config.yaml
train_examples: 97500
encoder_activation: "relu"
decoder_norm_position: "sandwich"
optimizer: "adamw"
warmup_steps: 560
Rows from block 4 of the text decoder of a small encoder-decoder image transcriber, named by matrix and row number. Rows with one number belong to one neuron. Each number is 50 + 12 x the weight over its row's rms, rounded and kept within 0 to 99. All counts start at 0. After the name is the row's rms in percent of the matrix's.
After each neuron's rows are labels from the 100 texts, of 14976, where the neuron reaches its highest value: "fires on" is the input token at the peak. Only what is clearly more common there than usual is listed. The data: analogue clock faces.
# fc1: MLP up (decoder.blocks.4.mlp.fc1.weight, 768x192), inputs 96-191
# fc2: MLP down (decoder.blocks.4.mlp.fc2.weight, 192x768, transposed), outputs 96-191

fc1.217 091:63 66 45 66 53 43 57 49 36 92 43 48 53 50 57 29 51 37 39 56 43 27 60 70 70 56 50 51 38 54 41 27 46 63 46 49 39 63 53 29 28 38 46 47 70 48 35 30 43 68 56 60 51 49 43 62 66 44 57 72 44 59 49 49 56 63 77 56 71 49 33 62 64 69 47 55 42 66 40 65 55 47 54 42 21 56 35 51 43 53 36 69 50 45 50 57
fc2.217 100:41 43 63 43 56 28 53 66 50 51 51 56 47 42 38 53 41 91 35 50 62 61 46 39 54 47 32 58 54 48 61 20 41 38 51 46 51 40 41 67 35 51 51 55 45 56 56 48 46 52 82 57 52 15 55 39 50 55 33 41 52 64 44 43 53 35 64 47 53 40 43 46 45 48 45 35 44 58 49 44 27 51 46 39 34 57 47 42 46 39 51 58 51 64 71 41
fires on: "4"; "3"; "7"; "9"

fc1.658 085:53 55 54 44 37 58 24 57 55 76 55 50 37 57 38 68 52 53 63 37 24 68 46 64 56 63 45 58 35 55 71 63 37 51 48 61 55 27 46 50 69 52 56 53 28 49 52 51 52 72 72 36 47 52 49 85 43 41 41 33 64 67 56 31 32 62 59 69 68 60 54 41 45 52 38 27 54 44 28 48 26 56 54 50 58 41 60 42 34 42 45 49 54 66 29 58
fc2.658 077:63 28 54 60 56 39 49 54 39 55 60 50 72 42 58 52 45 15 51 68 32 49 61 59 44 52 36 48 72 67 50 29 65 55 30 66 62 72 31 33 56 39 35 50 49 41 44 68 55 42 46 64 53 62 36 46 67 48 55 21 31 61 58 73 56 61 56 54 38 41 62 38 35 54 60 47 37 51 30 27 36 55 38 42 34 36 45 57 46 40 47 45 28 51 56 88
fires on: "45"; "34"; "35"; "19"

fc1.260 100:33 50 55 33 50 68 29 56 70 74 48 51 62 52 43 66 60 49 40 49 61 50 49 60 39 40 62 45 45 66 38 67 44 68 55 41 46 60 39 65 50 49 53 45 51 51 71 48 52 34 44 50 38 62 43 55 33 59 20 40 53 35 41 55 25 57 47 45 39 57 50 55 58 35 60 53 52 48 26 56 38 44 52 52 48 58 57 33 57 40 67 50 33 54 57 91
fc2.260 106:30 49 58 53 45 52 77 47 41 43 53 41 68 58 53 41 36 66 44 73 56 53 80 42 53 44 49 55 46 56 66 25 48 59 55 53 68 48 37 53 59 39 52 46 54 67 59 40 63 48 83 44 59 32 42 45 42 61 48 30 71 70 38 42 35 39 50 37 53 49 56 55 53 41 37 46 30 72 63 86 34 64 58 39 65 43 42 60 67 68 60 44 51 53 80 68
fires on: ":"

fc1.548 091:33 52 50 43 51 44 40 62 41 42 61 55 52 39 44 43 72 67 33 43 44 44 31 53 39 45 50 79 37 47 50 37 45 50 63 51 58 54 55 47 58 44 47 65 46 51 62 65 62 52 56 39 44 63 67 40 48 41 54 27 59 37 42 61 35 59 52 60 53 68 80 35 50 68 47 62 58 52 60 38 67 71 42 75 66 32 42 48 61 81 57 46 58 47 43 52
fc2.548 094:26 55 61 38 40 25 77 39 38 57 61 51 49 56 40 67 56 74 48 63 46 52 52 44 60 53 37 62 41 38 67 30 42 59 47 64 58 74 50 57 70 28 45 51 66 58 49 50 38 50 61 37 37 22 62 70 43 59 52 65 35 46 59 65 54 29 49 51 60 37 44 36 57 43 45 50 65 58 34 56 38 53 44 32 37 67 23 53 49 47 48 64 54 53 70 39
fires on: ":"

fc1.271 099:51 69 42 38 56 49 48 40 46 44 35 38 41 92 51 23 62 69 82 49 51 49 56 60 56 59 57 71 51 42 51 45 54 46 44 54 44 45 43 35 60 60 55 39 51 32 44 42 57 75 41 27 73 24 56 44 65 47 62 52 45 43 37 54 59 44 49 58 59 48 54 51 41 60 48 50 45 55 43 49 70 64 62 51 28 31 51 67 55 48 48 40 62 55 73 37
fc2.271 099:69 61 48 49 48 20 51 76 60 43 48 41 53 49 58 56 27 94 61 48 53 58 45 41 58 53 29 48 38 50 47 08 32 26 46 42 51 58 53 64 60 58 46 51 44 73 41 47 47 51 50 53 46 31 52 26 67 47 45 50 43 40 52 45 47 28 67 51 51 37 56 41 26 51 56 48 64 47 31 45 14 32 56 47 40 46 41 51 36 47 49 54 28 47 74 43
fires on: "<end>"

fc1.713 123:48 57 72 61 85 62 67 49 26 57 50 41 58 55 31 38 40 30 44 83 33 46 60 46 65 41 39 60 43 39 33 45 73 59 22 49 55 54 41 52 42 38 46 51 64 44 39 52 65 62 34 43 56 49 36 33 71 54 67 67 45 56 59 55 70 59 48 57 42 45 47 47 56 60 52 44 39 59 42 73 54 55 50 61 48 42 40 74 49 55 38 67 48 51 53 62
fc2.713 117:38 49 55 43 53 35 54 81 43 61 57 50 49 41 38 44 34 96 51 48 61 51 40 40 50 55 36 60 46 46 56 19 36 40 49 40 42 56 40 57 49 48 49 58 53 70 52 40 43 49 72 51 57 16 50 46 49 54 44 38 46 53 48 47 49 39 62 43 59 30 54 33 39 38 51 47 49 58 56 50 31 35 59 49 27 54 47 33 43 41 45 54 48 63 60 43
fires on: "6"; "11"; "2"

fc1.563 111:57 70 55 49 53 60 71 40 25 65 44 42 64 56 51 34 54 32 46 97 31 45 63 62 65 43 34 57 46 44 33 24 55 47 29 54 44 69 57 52 40 50 51 54 65 38 35 51 59 61 47 48 53 47 36 30 77 56 64 80 50 51 67 59 63 59 54 64 51 55 37 48 63 73 44 53 40 56 58 66 62 48 57 48 44 57 43 67 59 58 39 77 51 46 41 58
fc2.563 108:36 40 58 41 52 31 59 64 52 50 56 54 45 46 44 41 40 99 45 46 60 53 48 48 50 49 31 62 50 47 62 18 38 42 61 46 48 47 43 62 38 48 61 51 57 62 52 46 39 50 80 48 48 18 50 43 50 60 45 34 54 59 48 40 48 36 65 39 49 31 44 34 38 44 45 46 44 48 50 48 24 43 51 36 36 63 36 43 43 37 60 49 42 53 63 35
fires on: "7"; "2"; "3"; "6"

fc1.438 078:51 75 53 38 79 69 33 48 52 56 50 48 61 73 50 29 47 28 28 61 46 54 64 70 59 47 57 77 45 42 40 54 67 49 50 41 68 57 37 42 59 39 54 29 43 38 24 55 61 74 39 56 47 42 30 32 69 50 42 64 36 37 42 63 75 52 44 47 44 18 43 44 46 52 48 52 48 40 47 36 51 52 61 51 32 42 41 44 41 54 50 70 53 55 69 27
fc2.438 088:46 47 53 44 43 32 53 83 51 47 59 48 38 44 44 48 27 97 59 42 55 63 41 44 48 50 33 74 35 55 51 32 37 38 49 49 47 45 44 58 51 46 40 56 55 70 52 45 42 40 74 41 48 27 53 44 59 60 52 27 42 39 41 39 49 38 65 42 55 31 50 35 36 41 59 39 64 56 43 53 19 39 52 42 25 63 32 45 39 44 44 54 45 56 73 42
fires on: "6"; "2"; "7"; "11"

fc1.347 169:59 59 50 57 62 59 73 41 26 52 43 41 67 58 44 43 48 18 40 81 34 39 67 62 65 45 33 55 46 27 51 33 59 62 44 51 64 66 66 50 46 45 38 62 52 33 36 55 47 53 51 50 64 36 40 30 75 52 57 72 42 45 55 68 69 56 35 54 43 45 47 52 62 58 46 59 45 54 53 63 54 55 60 37 50 46 49 57 51 36 35 72 42 45 46 58
fc2.347 128:31 43 55 44 53 32 61 70 43 50 59 48 37 39 44 50 34 99 49 43 59 58 46 41 55 45 38 61 47 48 56 25 33 40 55 50 51 49 35 54 46 45 48 50 53 69 54 45 40 44 82 53 52 16 48 39 49 51 46 31 42 45 45 44 50 29 59 44 55 27 50 28 34 35 46 45 53 56 51 51 21 48 53 33 37 54 40 36 44 41 48 58 49 67 69 38
fires on: "7"; "2"; "11"

fc1.698 113:35 69 66 58 38 27 60 53 65 64 54 63 63 36 44 59 48 52 55 51 54 38 46 43 39 58 58 65 48 39 50 37 49 50 45 53 54 45 61 57 52 66 50 38 48 63 36 44 69 62 34 55 19 56 62 67 42 57 52 51 51 45 24 48 64 61 77 65 38 70 57 50 48 45 44 47 39 48 36 52 53 72 41 49 52 66 72 74 76 55 71 40 51 50 34 67
fc2.698 109:37 51 59 53 56 34 64 61 64 60 52 53 61 51 54 47 40 68 34 59 46 49 46 54 44 60 40 54 43 48 67 28 36 46 52 50 58 48 43 70 48 46 46 62 46 38 54 39 44 78 61 33 33 23 53 62 41 54 49 47 47 91 35 65 55 61 78 67 28 63 40 66 59 56 40 42 51 53 44 40 40 51 49 37 35 60 61 61 65 54 60 59 47 53 39 51
fires on: ":"

fc1.310 099:55 63 61 62 66 65 58 45 39 62 44 51 55 50 47 38 52 28 43 81 19 52 60 58 65 51 33 71 45 43 47 31 61 44 31 52 56 57 57 53 41 42 58 64 54 48 33 46 57 58 41 44 55 29 40 26 78 46 68 86 55 67 65 55 58 66 46 68 47 41 45 41 66 58 45 52 55 53 50 66 50 56 55 53 56 51 52 62 61 68 37 68 41 43 41 51
fc2.310 102:40 36 53 45 51 38 55 75 45 51 63 50 40 44 49 47 36 94 57 41 58 51 44 43 50 57 44 71 48 50 62 29 36 48 52 40 44 51 39 51 46 46 44 60 50 58 50 37 43 48 81 43 50 14 56 46 50 57 49 33 44 51 51 42 47 33 61 40 57 31 50 31 48 41 48 46 66 48 53 44 24 44 56 40 34 49 39 39 43 42 51 53 42 56 62 41
fires on: "11"; "10"; "7"

fc1.475 070:87 13 50 56 62 41 49 48 47 62 60 50 50 48 35 40 45 44 41 37 43 50 59 45 58 44 55 26 37 57 58 49 35 44 65 46 40 47 49 45 53 35 39 50 49 54 54 67 43 57 72 42 54 32 54 49 33 45 40 32 72 50 60 44 22 57 60 47 52 48 54 50 64 65 54 30 47 41 41 43 36 44 42 59 45 53 41 32 51 34 31 62 71 54 39 49
fc2.475 081:32 50 61 47 46 35 59 52 49 56 59 51 46 44 40 39 46 97 51 46 61 51 57 58 51 40 37 63 56 60 49 21 38 49 60 42 51 45 32 50 41 57 53 50 53 74 43 52 59 41 79 51 53 26 45 43 33 60 51 32 61 55 47 52 61 36 56 30 61 35 51 44 31 50 32 46 38 62 55 48 33 47 46 42 33 53 59 37 32 49 55 55 53 70 56 37
fires on: "36"; "11"

fc1.449 121:73 47 46 55 59 48 60 47 31 53 44 45 59 60 31 31 52 22 43 76 19 35 62 65 64 44 30 59 42 35 53 40 59 56 46 57 66 60 74 41 50 40 49 58 45 30 41 57 43 58 52 52 61 35 37 44 62 45 49 75 42 60 67 64 59 59 54 58 50 34 39 53 70 64 45 49 53 48 48 58 58 65 55 44 56 47 44 42 56 35 31 87 29 46 51 57
fc2.449 116:35 46 54 49 46 31 61 63 51 47 53 47 42 41 36 45 34 99 50 47 62 58 49 47 50 42 34 71 49 55 56 29 30 41 58 41 54 48 28 59 42 54 51 48 52 72 52 47 43 40 88 51 47 18 49 43 57 58 52 28 50 46 46 48 54 36 60 46 59 28 53 28 43 40 40 38 44 60 55 47 24 40 50 38 26 52 39 34 38 39 45 56 50 63 60 39
fires on: "11"; "7"

fc1.403 140:61 59 60 54 60 68 69 43 34 59 39 39 58 65 39 40 48 34 37 87 20 39 56 54 66 53 32 70 49 34 48 33 57 51 37 53 56 58 61 50 41 45 45 54 58 42 28 52 53 66 48 50 66 42 35 36 78 56 66 78 44 50 67 65 67 62 42 53 49 50 42 52 67 63 54 49 46 45 52 63 60 56 57 47 52 48 49 68 56 53 38 80 41 53 48 49
fc2.403 119:39 42 59 44 53 34 59 69 48 47 54 50 44 43 44 43 35 99 52 45 63 59 43 42 52 48 40 63 43 48 63 26 34 41 58 46 46 53 41 64 50 47 51 54 49 64 55 37 44 41 85 49 48 21 48 43 56 57 55 36 51 53 47 42 46 32 63 41 53 27 47 34 34 38 46 45 61 53 56 46 17 42 54 38 37 58 35 38 36 40 51 57 43 64 72 40
fires on: "7"; "3"; "10"; "6"

fc1.592 121:50 57 59 46 66 53 51 56 31 64 37 64 70 40 53 26 47 48 68 41 44 44 35 33 31 37 56 60 60 48 46 33 69 47 77 42 48 61 35 61 24 50 47 51 65 48 38 60 71 53 36 34 41 58 54 43 44 45 48 37 40 48 45 43 62 55 45 35 62 48 74 66 19 32 61 38 58 68 48 37 46 58 72 53 36 31 59 52 48 54 55 45 51 59 39 45
fc2.592 125:46 40 57 42 44 43 69 48 41 32 56 27 56 45 24 37 56 77 48 59 59 58 35 59 39 57 44 49 23 48 49 36 29 52 42 44 33 46 57 60 37 46 42 47 46 62 45 18 43 33 55 59 30 40 69 43 45 48 51 54 84 52 54 47 59 51 59 71 44 48 55 45 49 53 40 49 45 36 42 67 51 30 47 48 42 61 39 42 35 31 55 51 50 55 70 42
fires on: ":"

fc1.617 083:37 64 31 48 55 45 45 54 46 56 81 52 52 57 37 53 42 70 66 70 65 52 18 70 49 36 62 78 48 46 39 48 54 34 51 44 47 63 44 64 43 57 47 49 58 75 44 60 53 52 49 54 31 49 58 27 41 40 42 47 57 26 45 46 45 64 50 57 64 40 61 42 43 59 56 49 42 44 47 39 57 44 54 68 44 44 53 64 42 66 74 38 54 57 48 53
fc2.617 088:54 58 49 52 60 53 41 26 45 52 36 49 64 56 57 61 64 00 48 43 30 42 47 60 50 48 56 38 55 41 45 65 58 45 47 51 66 46 63 35 44 43 64 57 53 34 64 49 33 48 26 54 46 84 61 63 51 57 53 66 50 54 68 62 53 58 50 56 54 69 49 71 57 68 52 56 52 42 55 45 72 64 53 50 61 64 60 51 51 44 42 62 55 49 38 57
fires on: "3"

fc1.155 093:48 50 43 43 55 47 33 55 55 57 68 37 57 59 35 50 64 54 67 47 43 51 52 39 69 65 73 49 49 58 59 43 55 44 63 42 47 48 45 71 61 41 71 63 33 45 55 32 45 58 66 70 50 48 64 52 19 49 34 53 47 54 37 35 51 43 72 53 49 54 64 58 48 45 41 41 58 28 52 54 51 49 53 66 59 39 55 61 58 49 68 45 58 66 45 46
fc2.155 063:32 45 60 45 71 72 36 65 37 66 52 55 54 33 42 36 38 16 55 47 55 37 59 48 55 40 69 50 50 52 43 74 65 54 34 65 56 61 40 37 45 32 60 50 63 50 64 69 36 53 29 41 62 58 25 56 44 54 49 66 39 25 55 37 32 43 38 45 57 62 40 42 65 50 68 41 60 45 58 60 52 52 62 71 73 54 53 63 52 49 58 46 64 32 38 61
fires on: ":"

fc1.388 154:56 62 47 53 55 55 70 44 34 58 46 42 62 59 41 41 61 21 36 99 33 37 61 60 56 56 33 57 49 29 50 24 59 57 35 51 59 58 63 47 36 48 38 45 54 37 32 44 56 67 50 55 59 46 40 44 73 57 57 70 55 53 62 64 74 64 50 60 43 50 46 60 62 70 39 52 38 47 45 59 58 61 51 38 44 53 51 56 56 43 48 78 46 46 50 57
fc2.388 122:36 48 52 41 55 33 64 66 60 56 52 53 46 41 45 47 41 99 43 46 59 51 44 46 43 48 32 61 53 39 69 19 33 42 58 46 45 48 38 61 40 48 53 47 52 64 55 44 33 51 83 50 44 14 53 44 51 54 44 36 47 63 48 45 52 38 64 52 53 36 46 41 39 47 44 39 44 47 52 43 24 44 52 35 28 68 46 42 42 37 55 58 48 57 64 36
fires on: "7"

fc1.116 097:41 56 47 12 60 60 46 43 49 43 49 40 41 72 66 54 58 51 32 65 65 49 64 68 48 48 44 64 46 35 57 47 52 50 43 27 49 53 41 48 45 57 60 59 52 49 52 42 52 68 52 51 65 49 49 35 57 62 52 49 41 12 51 62 63 46 46 73 35 48 62 70 35 60 56 70 39 41 15 41 59 48 46 52 41 48 42 51 59 43 61 36 65 43 78 39
fc2.116 093:45 56 36 39 51 23 50 83 58 46 60 55 37 50 58 59 43 98 45 46 65 53 48 42 50 48 34 53 38 39 53 30 33 35 39 43 40 54 51 47 37 60 49 45 52 72 58 54 37 52 54 56 58 23 56 37 61 48 51 46 31 34 43 35 53 26 55 56 59 37 55 40 41 42 56 43 58 53 30 50 24 46 49 41 46 48 30 33 41 39 50 64 57 49 70 37
fires on: "<end>"

fc1.439 116:43 61 60 50 73 59 76 42 40 62 53 49 55 51 41 49 52 30 52 78 39 35 52 54 66 53 34 68 44 35 32 37 65 49 30 64 58 69 54 51 31 51 46 57 47 43 29 47 56 55 37 52 54 46 43 29 71 59 60 77 43 53 63 55 68 54 46 56 47 38 44 53 69 52 55 62 40 52 44 60 50 47 44 49 48 55 53 71 57 52 38 85 42 47 53 54
fc2.439 111:35 42 50 41 55 35 49 75 56 47 59 49 37 42 47 51 33 99 45 36 62 52 45 47 47 53 34 68 42 41 64 32 34 38 59 41 45 49 44 65 42 44 53 57 51 66 56 37 42 44 77 46 48 14 51 50 58 56 42 37 45 55 45 40 49 41 61 47 55 31 44 32 52 41 46 42 52 51 52 48 27 41 52 38 30 56 44 34 40 41 56 51 48 60 64 38
fires on: "2"; "7"; "11"

fc1.109 105:63 52 52 61 52 50 73 45 32 73 37 36 63 36 44 39 48 21 47 81 39 39 51 55 70 45 30 50 54 48 41 35 61 62 46 49 53 57 58 43 32 48 48 53 57 34 33 56 53 48 46 65 66 45 39 44 70 44 53 65 49 48 64 51 71 55 43 54 44 39 42 53 63 68 44 48 37 65 54 69 61 44 54 44 43 53 34 46 44 44 18 59 39 51 55 61
fc2.109 106:37 44 58 47 56 35 61 58 46 50 51 53 41 36 40 48 40 97 44 42 60 51 48 42 55 46 39 65 48 45 60 28 34 38 54 42 48 40 40 54 42 49 54 47 57 75 46 46 44 41 78 43 54 18 55 44 49 58 48 33 56 60 50 38 52 34 57 43 63 30 50 31 36 42 39 38 46 55 56 53 26 47 52 36 26 54 43 35 39 37 49 58 52 62 65 35
fires on: "11"; "2"; "7"; "9"

fc1.308 075:46 76 54 39 59 60 59 44 51 71 40 45 47 47 54 60 63 27 42 60 43 57 47 50 41 48 29 62 62 38 32 31 48 64 58 41 69 70 49 53 36 65 50 44 41 37 49 36 51 76 41 62 49 57 56 45 57 56 36 55 37 51 36 42 80 76 50 46 68 47 51 40 66 51 57 67 48 44 58 44 49 56 53 38 46 52 64 73 64 45 59 85 39 42 42 54
fc2.308 091:35 38 58 44 55 35 57 59 62 45 54 41 46 51 51 49 40 98 41 50 59 55 45 55 44 46 34 64 41 46 62 20 33 40 56 50 54 52 38 58 44 43 54 53 54 56 47 40 36 58 84 44 41 27 46 54 54 53 46 36 50 71 36 49 50 40 66 45 47 34 36 38 50 42 45 35 38 55 60 47 36 45 52 27 32 66 52 47 53 51 60 46 43 61 64 42
fires on: "7"; "12"; "1"

fc1.203 118:58 62 45 50 41 69 76 36 23 39 42 44 59 55 38 38 66 32 39 91 29 38 58 56 62 62 39 57 51 33 43 22 50 42 41 53 54 55 66 46 47 46 43 52 47 35 38 47 48 60 54 60 72 46 38 38 74 46 60 76 43 53 56 59 72 60 39 51 51 43 51 55 44 72 51 48 50 49 55 63 68 58 61 40 46 49 42 72 50 48 33 79 48 48 49 39
fc2.203 111:40 50 56 36 44 31 57 62 53 46 56 51 43 43 45 50 44 99 50 43 60 56 42 38 41 42 30 68 50 41 62 24 28 37 60 49 48 53 42 64 40 54 50 46 51 68 54 43 32 41 86 53 45 26 58 41 60 53 49 39 49 53 42 40 48 27 58 42 61 28 51 35 32 38 53 41 53 52 50 49 23 38 60 35 47 62 29 45 38 41 54 58 48 57 73 42
fires on: "7"; "2"; "3"; "9"

fc1.289 117:58 55 58 56 70 56 69 39 29 54 39 40 46 44 37 48 57 26 40 83 29 47 50 50 76 36 29 56 47 41 41 37 58 50 28 65 51 58 63 42 44 42 46 58 61 53 44 49 63 57 43 39 58 49 43 38 74 49 69 70 34 61 70 55 65 64 54 55 48 45 48 34 64 72 53 53 39 54 60 61 59 51 51 62 50 57 34 72 43 56 31 82 40 50 47 54
fc2.289 111:35 43 58 41 48 38 60 66 50 48 58 50 37 45 39 45 39 99 53 46 66 61 47 43 49 50 35 61 49 42 63 34 32 41 57 42 43 44 35 60 43 53 49 56 55 59 56 43 43 45 80 56 59 21 58 43 51 53 45 35 50 52 53 41 51 32 58 41 63 29 53 30 40 41 48 51 50 53 61 51 28 41 58 44 34 59 43 33 36 43 49 54 57 72 60 40
fires on: "2"; "6"; "9"; "7"

fc1.468 097:48 34 43 20 61 46 45 61 60 51 58 70 43 41 57 63 52 44 34 43 49 61 22 53 25 27 41 60 65 44 46 47 55 56 50 45 53 58 45 65 32 32 50 68 58 45 61 48 38 38 38 61 51 59 48 52 37 54 30 27 45 59 71 50 58 53 44 51 50 38 42 58 23 49 77 49 53 48 43 35 37 39 64 57 41 54 45 40 55 44 58 67 43 57 35 55
fc2.468 098:47 44 39 47 35 34 74 53 55 23 56 26 48 56 36 67 47 77 58 68 56 67 42 45 57 56 28 65 26 37 59 49 14 45 40 48 51 39 36 64 58 49 31 38 59 58 51 46 41 38 81 57 36 26 66 64 50 57 35 47 73 49 55 50 60 34 58 55 40 38 34 53 42 35 55 47 45 43 42 62 53 34 39 47 44 62 48 34 39 53 46 47 43 58 57 53
fires on: ":"

fc1.397 116:60 54 57 68 64 59 63 44 28 76 30 43 61 57 42 40 48 14 48 75 30 41 55 54 70 49 31 53 56 42 40 40 70 49 45 59 56 67 62 43 36 50 47 45 62 36 32 47 53 62 50 56 69 46 30 44 70 52 55 71 50 49 64 59 60 58 46 55 54 42 43 45 68 59 46 50 39 61 47 75 48 57 52 47 55 48 48 50 53 44 36 80 34 43 51 64
fc2.397 112:31 43 58 49 56 35 58 60 47 50 55 53 45 39 40 41 34 99 50 44 60 57 53 43 56 45 35 63 51 54 56 26 36 39 61 46 48 48 38 60 41 49 52 49 56 71 49 45 46 45 84 47 49 15 46 47 49 55 45 31 55 55 49 42 48 35 62 40 57 33 45 40 42 42 42 43 44 55 55 50 26 46 51 37 28 53 42 36 39 37 50 54 43 61 65 40
fires on: "11"; "7"; "9"

fc1.425 144:58 66 58 51 53 67 67 35 25 59 47 34 59 62 43 39 58 25 42 87 20 39 64 62 61 55 33 59 42 31 47 29 60 57 36 58 56 62 62 51 42 52 45 60 46 34 35 55 41 60 46 51 64 43 36 33 70 51 56 74 48 52 66 67 64 61 35 70 44 51 45 51 65 67 45 57 37 49 56 60 58 62 57 42 54 45 54 62 55 46 36 76 46 47 48 50
fc2.425 121:32 44 56 40 52 31 61 68 51 50 59 50 40 40 46 47 37 99 48 44 63 51 44 46 51 47 36 66 52 51 60 16 35 44 59 47 52 49 40 60 43 50 53 49 55 69 53 48 35 45 86 48 46 17 51 36 52 56 48 31 50 51 42 38 49 35 65 40 53 27 49 31 38 40 49 42 47 54 53 49 25 37 61 34 38 62 40 43 42 38 52 55 41 62 69 39
fires on: "7"; "2"; "12"; "11"

fc1.533 119:58 65 54 57 54 46 66 37 17 76 44 41 66 36 54 37 56 22 37 80 36 33 55 61 57 41 26 44 55 40 41 22 54 55 47 46 48 72 55 44 32 51 42 53 53 35 40 53 54 60 45 56 63 44 34 53 71 54 52 60 50 56 64 61 63 59 49 65 43 53 39 63 71 68 52 54 33 53 48 59 48 49 56 45 51 56 42 53 58 38 39 67 36 35 37 69
fc2.533 110:30 39 54 43 56 33 54 62 55 55 48 56 43 38 43 39 45 97 39 47 58 53 53 52 52 47 35 58 47 49 68 13 35 42 56 42 47 46 36 55 41 49 58 50 60 66 45 49 38 45 77 48 49 16 53 45 45 66 48 35 56 61 50 46 53 42 62 48 56 39 46 36 36 38 42 43 32 57 53 49 26 49 57 35 29 68 46 40 45 45 61 52 49 63 58 39
fires on: "11"; "7"; "12"